A small sound classifier, trained from scratch.
Model: log mel input, patch size [4, 4], depths [4, 7, 4], widths [48, 96, 192].
Data: trained on phrases spoken by 400 fixed synthetic voices, 39062 training examples, 70.8 epochs.
Rows from block 12, named by matrix and row number. Rows with one number belong to one neuron. Each number is 500 + 50 x the weight over its row's rms, rounded and kept within 0 to 999. All counts start at 0. Numbers have three digits each. After the name is the row's rms in percent of the matrix's.
# fc1: MLP up (model.blocks.12.mlp.fc1.weight, 1152x192), inputs 96-191
# fc2: MLP down (model.blocks.12.mlp.fc2.weight, 192x1152, transposed), outputs 96-191
fc1.361 119:471515553486462566475480570468520513450464490465493555423454475542501468492490500495451407419471436454369474469431463514418555609478516571557444532501467539496558369500560541537575461585519533475473460508439521567489501546508566491538446456438514465622606519535480508464519482463546523528
fc1.362 095:466458431492450370525528482478496508489549661543567453472499527512523410488480467481454558538529530503555524376472507461594473457434579469523559542498553452499506582500501519440608374492616507541559545573531460465499475511503481630449502512469563511522441503467503583430439489544510493503
fc1.363 094:532441517516526458506535461487446534529465534558565466473626406494595485520497500504484537573507531592471500422541513478553518505528485547426538490440514602522515424494451538540483393501499499556539599524483449533430534442533465550429520413405526495516478430377527562519420544595541479571
fc1.364 100:509492499528571495496514460501593573486443632527488554557511481544471460371414511525492377454542500356421508481450531544448443553513513630461523537459490465469555544458511476454546514505526551498532417492561447500478501566509500409525446448476510570473537499575512571521505431446480452546
fc1.365 092:517564412544509440515498504497571510485593560553482568546493507560436387405425498490474436433503406495547576463438526439530503507514486512498463538439471527581464459504506499550498411503534504437470467521494533599461513523532387407537468475495571506489528433406407514467444430480565433559
fc1.366 098:546537490473488490518516489447464471500496524454444536392520367520544470432489541442474428500468473523486421529386495580508483501578493553553497498488458480543532455474538557442603428526502433499491487448481482548510494475490517495470563433445514574561513517492519483433556479506614480496
fc1.367 099:547548491440454481568454453495499509505570575558467465536594541504491534425491460404451375498583501440402465468414633509492421546494533560497529487455500504499523585532524457494513491562536521506614487584550446481499473515527505482530439449495466498564535499561515459470528462538527472559
fc1.368 100:494619471483501447533497485562485515503538578507527496500562460444493443432515528474528530533636408560541511449531543495597467484552389436448470499535597549494429495477508543533481456492544530510505540569483477472447561425501477501468598518511571432519503386441522458545593529521547547528
fc1.369 096:516552530536487565419528472472510545505524529521490540586465504539397623520521521563485474475519430384526442579480432529562491572500507517672481460452480573482416513521469416507514526570541536471483529490589505475422584459518481414516511468585459410533455459566509435462490449570582545556
fc1.370 109:483484435438394516549509420504552545503516540514489450424577512524545484431578532598533575464524408555535537466413442530481548523528505551485484491558479567573499429469514535544550395477476459497480456491464429573509604475559451572527539488501587498442460499502483490449529475503567578602
fc1.371 090:481496466434557494452488507467518493488574549536499454461511565384508508434385560527439539529518429437433465527493571452536516613398493477556528533515543522512506492420573548493486459520499505537502595455533516579528539504498519490537602357504469370522441504591553504496433549556527485528
fc1.372 096:445448481403520482551553453535631528527438554573469446480483525438513491492400529487489481546527506451459507526451572512621535503401477540552459498505474447572461482470466470495485382533476486600581576506552522496447448507494526612439517486481512512485427527486435552460458522487513501492
fc1.373 098:518494492502500475469458463482525487552491573556476543485430473406585487509541475534421516530515401501476519536373512476594452455546453476546506487554569454497569588506438552435480315487464561465498485454548519443466612497457462530517478454515471521427413453405520511530543535565547484428
fc1.374 101:505520502559498584574510465464529525486455576561568538561451443525581477501518517431506475510550514469440440507485458450425508468480507515478605461544511565519458497550491491519552411596549438508400550494500549469491561400490523516493488567465477470552482471532441567508468477485521557474
fc2.361 139:469591491523363485458517576550536528537569563434548478442533464458386476556379488537450400477560533425467458451523464487502416478509441449475475497422525418537498426490496459493427477422535637445473569455484432432540494552453514548554565496501514430526456439542534521498574526509394468513
fc2.362 088:490407511512525505517465492511447495511485354422514484522433417515519528529522495483499554542505525463524521543505588531468492431483508456575525447487543445455446522523523537482465539429457529530560464442562498475497387552510511421554411520461376568469608399495543447406513368482459501487
fc2.363 105:463507507498518520499438523566424549465540376451553571502457599454527433597500520503527508507509546518446535463505446451621327459478524509464567448438473445509559489519429502499490473362567629551417480542496519439496563400472625543424463546526466512516506428526462522511496521588376589483
fc2.364 102:435472506449538502629571584517454541474547514449535445535466533463543546501590476514594562563575513552509467526473399551590514423548527528434525514543478499485436527422496564500523630478494519519508527398490480562432438545478497422519480443487561505441573573527597584557549462402455543491
fc2.365 090:434604477548469581535519458479455464492578502593491597435494483513490409526602504566449481498530542490499439413523403549595417378523552520399596521513540534466489386491509472460486470532449552469479566491512434553500465488495467506541587546479467564425459502580527410593541493524595487556
fc2.366 089:457580579563524474569565475457497566449500542504486476512533639458527433532469393444479497540458541512456589465555421486523477481469506398473571559574448491456526502545500458502463542504504448495504470409508521449508582472463553464588607507446494551469487555484531478493480543439436544407
fc2.367 102:403492549486539496574575645510549642487537517428464351490489578534551465583507471463581552533566533494533541562477422566551499478497485511406501429513508480528497515479460481544553475404556533562510489527589554462467517561467524473471472444528506438472441481530512551587469513396484647481
fc2.368 116:458567498462463541559578581469457584518543517512580556476502575437493446527529535553477509470569526518455597455540439457578460560494524443404559560448511499431514496430483492523545493495526569500463563577499443456477529440436591565412526583504519562569479552531448514596532606610516567523
fc2.369 106:487383477553629463569431396510471470462535470510497523547470430492549492524572476442462595541380537500539525507417553622452511417506473573570530490497533523500457515509505504507551471596532504555459390546535557535533497466523462413512475532551392557434518522484465428485482509554627456528
fc2.370 134:428552542485494524563557551537532573449577459520444498457507601522503430534481453482530477450552465504449571465565437442567461561517606500400614511523441551453617475499487485469549545450500524536532515498433453492440679471490634556528575505501528485574471534522481507521518634527427528406
fc2.371 073:624414555513564514513518492446475546559416455543492506531373487509533500522471485460442501563457551568449596550436561525461517457498570376474654460537615534462508615535478486495510513520506513639519376524558522483515532520581496475499405533499436550433552441522442381531421414535445550468
fc2.372 086:482417574537551492555508492508458438497461516478591498523476599481505554444510486481444543468454519556512465555488542468595529504525455564433464492525505526549441527475511489449508498575551522509571416566517480516534528390581539393521446436490478574489581529449468493415424516487475567477
fc2.373 093:565438457554453508456500537537455449540504439461536509497534453505527450570454523484504501464477512508524518479502521487487420642521487377533446513481475564498526501513469507469543519513473578518510421535501529443498449415545506475527460519569398484481474487510344462424505490527390598501
fc2.374 106:497491473537493458504508484514509443508508568458424371489519484482504498431243508556404473473536507501495438472459525501462520437569526474492463482520485468514469439496480483420497555520466526442534514478506506572515544642500485551554509442517548514464442462545519496478518529437374352514